python train.py --model="image classifier" --dataset="histories of elementary cellular automata, time running down" --train_examples=147500 --image_size=64 --crop_scale_min=1 --horizontal_flip=false --translate=0.06 --cutout=0.25 --targets=["rule"] --num_classes=256 --arch="swin" --norm="layernorm" --norm_position="pre" --hidden_act="gelu_tanh" --mlp_ratio=3 --head_dim=32 --fused_qkv=true --bias="all" --qk_norm=true --parallel_block=false --inner_norm=false --patch_size=[4, 4] --conv_stem=false --depths=[2, 5, 2] --widths=[96, 192, 384] --label_smoothing=0.05 --loss="cross_entropy" --init="torch_default" --residual_init="none" --optimizer="soap" --beta2=0.999 --learning_rate=0.0022 --beta1=0.9 --shampoo_beta=0.999 --eps=1e-08 --precondition_frequency=50 --max_precond_dim=1024 --one_sided=true --adamw_lr_other_params=0.002 --max_steps=13000 --batch_size=64 --epochs=5.6 --lr_schedule="wsd" --decay_fraction=0.3 --final_lr_fraction=0.05 --warmup_steps=1300 --weight_decay=0.05 --adamw_weight_decay_other_params=0
Rows from block 3 of a small image classifier, named by matrix and row number. Rows with one number belong to one neuron. Each number is 50 + 10 x the weight over its row's rms, rounded and kept within 0 to 99. All counts start at 0.
After each neuron's rows are labels from the 100 images, of 14976, where the neuron reaches its highest value: "strongest on" is what is common among them. Only what is clearly more common there than usual is listed. The data: histories of elementary cellular automata, time running down.
# fc1: MLP up (model.blocks.3.mlp.fc1.weight, 576x192), inputs 64-127
# fc2: MLP down (model.blocks.3.mlp.fc2.weight, 192x576, transposed), outputs 64-127

fc1.458:46 48 49 36 52 41 60 53 39 43 39 50 66 51 58 55 48 57 54 48 57 54 57 63 53 33 67 36 51 33 65 69 56 47 32 48 57 30 44 51 50 65 66 46 48 42 69 48 45 41 51 41 60 52 36 48 57 46 63 71 31 51 44 48
fc2.458:48 51 43 42 43 51 37 36 47 54 59 48 56 42 41 62 63 41 53 38 55 52 40 40 45 47 38 58 59 51 34 52 63 52 54 51 63 46 54 64 54 48 48 50 44 61 38 52 72 49 45 50 47 56 39 80 63 58 44 47 36 36 62 53
strongest on: 110 turns on; 010 turns on

fc1.273:42 59 43 58 57 51 45 68 57 56 41 63 65 52 56 57 33 54 57 47 45 55 67 55 48 37 53 49 49 44 47 46 54 69 53 54 58 61 46 44 45 52 62 56 38 56 35 51 25 48 53 66 56 49 40 47 49 47 48 57 48 51 37 67
fc2.273:54 35 46 59 37 68 59 55 61 55 42 61 44 40 55 39 37 39 53 53 41 45 47 59 52 61 47 45 56 57 66 41 45 53 39 63 68 52 52 39 44 28 46 44 46 52 40 31 47 50 47 47 54 42 47 57 56 43 60 39 54 57 69 44
strongest on: 111 turns on

fc1.255:59 55 64 46 55 50 48 41 55 44 37 60 59 44 47 41 18 53 43 37 40 62 54 49 57 59 63 29 34 63 50 33 65 62 49 61 62 48 47 49 49 49 65 47 38 51 44 58 43 51 53 37 38 56 56 44 53 34 50 62 52 52 38 54
fc2.255:70 46 43 22 35 47 60 49 46 54 48 51 38 39 30 41 72 58 70 36 59 46 41 56 25 57 44 56 44 43 65 55 62 66 49 50 49 41 51 41 59 27 35 46 56 47 39 55 45 53 45 46 52 51 46 43 50 45 52 65 46 54 53 48
strongest on: 111 turns on; 110 turns on; 100 turns on; 001 turns on

fc1.246:42 49 58 44 36 69 37 45 54 43 39 36 51 57 69 50 37 45 47 59 53 50 50 40 41 46 58 44 56 63 43 50 49 81 43 41 52 48 69 45 47 62 68 57 48 54 73 40 30 48 42 45 49 46 68 55 41 34 33 68 42 52 66 57
fc2.246:49 61 61 63 34 51 57 41 65 49 44 46 48 38 51 38 65 42 44 53 51 56 68 46 56 49 49 36 37 65 36 62 71 48 55 50 39 45 48 51 57 50 42 57 37 30 47 64 50 35 45 49 44 50 56 27 62 31 51 35 56 51 45 43
strongest on: 111 turns on

fc1.266:64 45 59 50 38 48 61 60 38 40 49 32 54 61 48 35 53 58 50 58 60 52 44 69 39 51 50 51 51 43 31 57 57 53 45 57 39 34 49 48 47 47 37 47 38 65 56 36 55 70 35 47 66 50 58 62 58 33 58 49 59 26 52 71
fc2.266:64 69 49 53 56 45 61 51 48 45 50 52 43 50 50 43 70 49 58 47 54 40 43 49 50 49 45 41 53 57 44 53 59 28 31 34 20 36 55 41 50 60 73 43 53 49 40 41 46 53 37 56 53 61 67 43 48 54 43 51 40 38 40 50
strongest on: 111 turns on; 010 turns on

fc1.544:36 50 41 68 57 53 58 43 45 47 56 34 58 48 60 58 45 44 36 43 35 46 59 39 58 62 66 69 48 32 58 50 49 35 45 31 54 54 51 24 44 61 72 42 48 49 38 42 44 32 47 41 68 58 50 67 60 78 58 62 42 54 65 44
fc2.544:41 61 52 52 46 77 51 49 44 56 38 36 43 49 48 44 38 44 45 46 47 59 51 43 89 39 37 50 46 55 54 35 67 62 58 50 48 45 44 53 58 60 24 53 53 48 55 68 36 42 51 63 48 44 58 52 39 50 59 44 54 48 45 58
strongest on: 111 turns on; 000 turns on

fc1.20:43 62 28 39 55 47 54 46 65 60 47 56 47 53 70 53 50 61 64 54 39 46 46 53 58 62 38 44 56 57 35 53 49 59 51 31 61 62 44 49 46 51 62 62 45 53 58 64 66 52 51 44 47 37 34 60 52 47 46 54 62 63 60 56
fc2.20:61 59 45 45 55 49 47 45 56 48 53 58 58 60 40 54 40 48 38 58 37 58 56 57 50 60 68 45 61 38 63 59 23 53 45 55 44 59 42 47 56 47 60 57 48 58 66 46 30 70 48 39 53 41 46 59 38 31 50 38 70 38 59 30
strongest on: 010 turns on; 000 turns on

fc1.175:51 43 64 65 71 64 53 62 48 58 55 66 43 57 57 50 71 48 46 57 55 77 46 32 37 65 39 53 39 42 57 55 54 51 41 46 63 50 52 44 50 54 40 44 58 47 51 55 32 65 53 50 63 46 40 47 30 45 37 49 52 70 49 56
fc2.175:34 68 61 59 44 57 54 46 59 50 46 47 51 57 64 49 41 37 45 66 48 66 48 31 57 24 47 67 61 51 57 45 56 55 56 63 52 43 28 60 61 52 53 50 44 52 39 46 56 29 49 41 59 60 47 41 31 27 57 45 60 56 46 63
strongest on: large cells; 111 turns on; 110 turns on; 100 turns on

fc1.433:55 43 45 50 41 43 44 46 52 64 23 68 67 60 30 59 45 49 34 58 52 49 55 54 54 36 49 51 58 52 52 53 60 73 36 55 42 67 52 61 57 46 42 55 59 49 43 59 55 45 46 50 55 58 52 64 54 43 51 52 48 45 49 55
fc2.433:35 47 55 35 65 57 22 50 53 51 67 57 38 41 51 56 63 43 46 31 50 50 58 44 33 50 50 63 37 39 65 77 44 45 45 59 57 63 44 55 41 37 41 59 63 58 41 59 57 28 65 37 50 45 64 27 30 56 63 44 52 53 50 36
strongest on: large cells; 100 turns on

fc1.121:52 68 56 50 38 44 34 58 55 61 71 50 39 62 59 50 43 46 44 52 47 61 58 49 68 48 54 33 61 63 65 39 63 55 44 45 38 55 45 43 32 40 45 72 41 63 44 52 49 48 46 42 52 68 52 57 31 58 53 52 61 75 50 58
fc2.121:69 43 57 57 47 47 54 50 52 75 53 30 56 43 46 52 46 55 58 53 64 57 43 52 50 42 49 53 41 62 64 45 40 46 58 50 46 50 48 63 46 60 45 36 76 32 42 56 59 73 54 50 72 45 25 49 40 47 47 59 40 39 57 50
strongest on: 110 turns on; 010 turns on

fc1.45:42 50 52 41 63 49 69 30 49 66 46 36 52 59 45 54 63 34 28 39 74 43 45 44 49 58 49 39 52 61 43 31 49 43 63 66 43 53 46 42 40 52 58 34 43 52 50 47 78 49 42 58 50 54 55 51 49 51 48 39 50 53 49 56
fc2.45:43 57 38 55 42 46 70 50 30 41 53 49 50 55 53 69 38 36 33 60 47 39 47 44 37 48 34 46 62 61 29 48 49 39 48 53 55 46 50 43 59 55 54 46 51 38 48 36 78 51 44 52 40 63 54 42 47 49 43 56 43 66 59 40
strongest on: 010 turns on; 011 turns on; 110 turns on

fc1.321:54 63 70 43 39 41 33 45 53 58 50 52 57 46 41 44 60 56 51 51 46 64 54 51 48 49 51 52 56 56 50 46 56 32 54 57 63 57 48 56 63 57 28 27 61 53 64 62 38 46 57 62 48 69 17 48 46 53 52 57 46 38 42 53
fc2.321:64 52 59 58 42 70 58 41 52 52 55 54 52 42 54 62 53 54 45 73 64 53 46 59 47 50 45 18 49 67 49 62 42 66 59 47 38 57 51 53 60 53 49 54 63 57 54 29 46 38 48 38 60 58 48 60 63 32 60 29 65 26 28 65
strongest on: large cells; 111 turns on; 100 turns on

fc1.432:30 31 45 53 45 33 50 53 47 49 47 46 41 69 67 42 58 54 39 42 46 48 51 54 48 56 48 48 50 54 71 38 50 47 32 69 48 54 49 52 61 39 52 57 40 48 44 42 45 62 49 53 67 52 65 39 63 56 55 48 70 44 63 46
fc2.432:54 66 61 57 54 47 46 53 50 39 45 66 46 46 38 54 51 51 43 57 65 53 65 64 49 21 59 56 39 57 40 37 53 60 48 34 36 63 47 58 48 64 55 48 53 47 58 50 34 48 40 49 50 40 69 42 50 62 34 35 27 46 57 50
strongest on: large cells; 001 turns on; 101 turns on

fc1.419:31 58 59 57 51 55 43 65 56 49 48 33 38 45 60 49 59 54 44 40 50 43 47 53 46 61 44 34 62 42 45 43 68 49 39 55 61 34 50 64 58 43 65 42 50 41 47 64 40 51 23 46 56 78 46 50 52 49 54 48 54 51 59 62
fc2.419:55 42 59 29 43 38 57 40 42 48 36 28 51 47 46 54 47 62 60 47 49 46 58 70 51 35 61 47 55 57 50 46 48 53 54 59 34 73 41 60 40 59 48 43 40 49 37 45 52 58 61 39 60 55 48 44 60 73 42 68 38 44 61 53
strongest on: 010 turns on; large cells

fc1.51:63 31 51 50 61 43 56 45 65 74 38 48 49 50 53 43 43 48 53 49 42 57 49 41 56 54 60 36 56 26 54 46 48 45 40 41 44 42 50 49 39 40 66 48 62 32 41 38 55 50 46 38 45 61 56 46 36 47 46 44 46 46 43 47
fc2.51:62 50 59 50 46 52 47 47 59 47 61 43 38 58 49 65 42 35 69 48 67 60 49 48 53 60 51 37 56 48 43 56 59 51 65 37 60 60 48 42 63 60 64 40 48 61 61 43 62 42 38 42 50 56 54 75 57 50 44 62 42 56 40 57
strongest on: 110 turns on

fc1.564:50 36 41 42 42 59 48 58 54 60 59 63 62 49 51 42 57 48 48 34 62 55 52 43 41 53 60 43 47 57 54 46 74 51 33 36 34 59 60 49 42 29 40 43 65 39 42 52 38 58 39 35 44 46 36 48 43 62 47 48 38 65 46 41
fc2.564:39 53 69 51 43 38 62 51 53 62 40 55 50 53 40 57 30 50 54 45 41 46 32 54 56 44 42 59 47 52 54 59 55 46 57 44 79 54 51 41 61 50 51 60 41 63 54 45 57 37 55 51 46 37 62 41 50 50 45 61 54 52 55 59
strongest on: large cells; 010 turns on; 011 turns on; 001 turns on

fc1.466:45 29 35 41 62 47 40 32 42 37 39 47 61 51 56 45 46 50 44 44 56 39 51 49 57 44 51 43 52 35 55 39 61 61 57 45 46 38 43 70 47 65 52 70 73 48 53 62 60 37 53 53 49 45 28 38 48 40 44 58 54 59 43 56
fc2.466:43 63 45 47 55 54 57 58 53 65 63 53 33 47 52 45 45 41 53 52 54 78 44 52 55 72 37 41 47 66 51 55 47 48 56 47 68 59 44 32 72 35 51 54 42 57 59 30 59 51 54 49 29 61 50 52 42 47 68 48 47 47 67 62
strongest on: 110 turns on; 010 turns on; 100 turns on

fc1.107:39 32 63 49 47 49 46 50 47 48 38 54 34 54 54 43 57 47 36 42 31 50 49 30 54 55 61 44 56 46 46 47 56 47 43 73 40 45 34 63 60 52 48 48 44 55 40 31 43 66 51 68 47 55 47 39 68 62 51 45 51 41 63 48
fc2.107:37 45 41 54 53 48 38 43 50 47 54 48 50 34 39 46 58 56 53 51 42 32 65 47 34 42 59 57 44 51 54 53 43 32 65 51 52 35 55 60 33 54 60 47 51 45 38 68 43 55 42 19 55 53 61 39 63 52 31 46 46 73 42 51
strongest on: 010 turns on; 101 turns on

fc1.239:56 37 47 41 43 69 53 55 57 58 39 45 61 36 50 42 47 42 35 63 56 65 36 63 30 39 44 63 20 36 41 52 52 62 60 60 41 71 45 54 32 53 47 52 50 49 47 46 66 72 55 34 69 56 54 51 64 42 58 51 51 51 51 33
fc2.239:48 56 40 37 41 66 82 43 51 64 58 68 45 42 51 39 55 75 56 45 42 36 45 74 38 54 64 29 55 56 39 65 62 41 17 50 43 48 56 36 39 57 51 52 35 42 49 32 48 50 41 50 44 54 67 45 57 62 68 46 51 48 50 41
strongest on: 010 turns on; large cells

fc1.198:79 43 53 46 39 60 45 72 58 48 39 63 46 64 39 51 47 60 50 39 37 58 57 48 35 49 43 62 56 47 38 51 55 58 23 43 48 53 40 60 49 54 44 49 77 42 65 51 64 49 28 63 52 55 51 47 63 43 38 53 67 43 49 33
fc2.198:42 77 58 45 40 40 56 50 32 40 52 58 41 44 52 43 53 69 49 63 39 53 57 62 49 31 53 58 59 35 45 35 61 50 52 55 57 56 41 49 65 55 67 67 48 53 47 58 61 36 46 52 58 51 69 71 51 54 52 43 45 52 48 46
strongest on: large cells; 001 turns on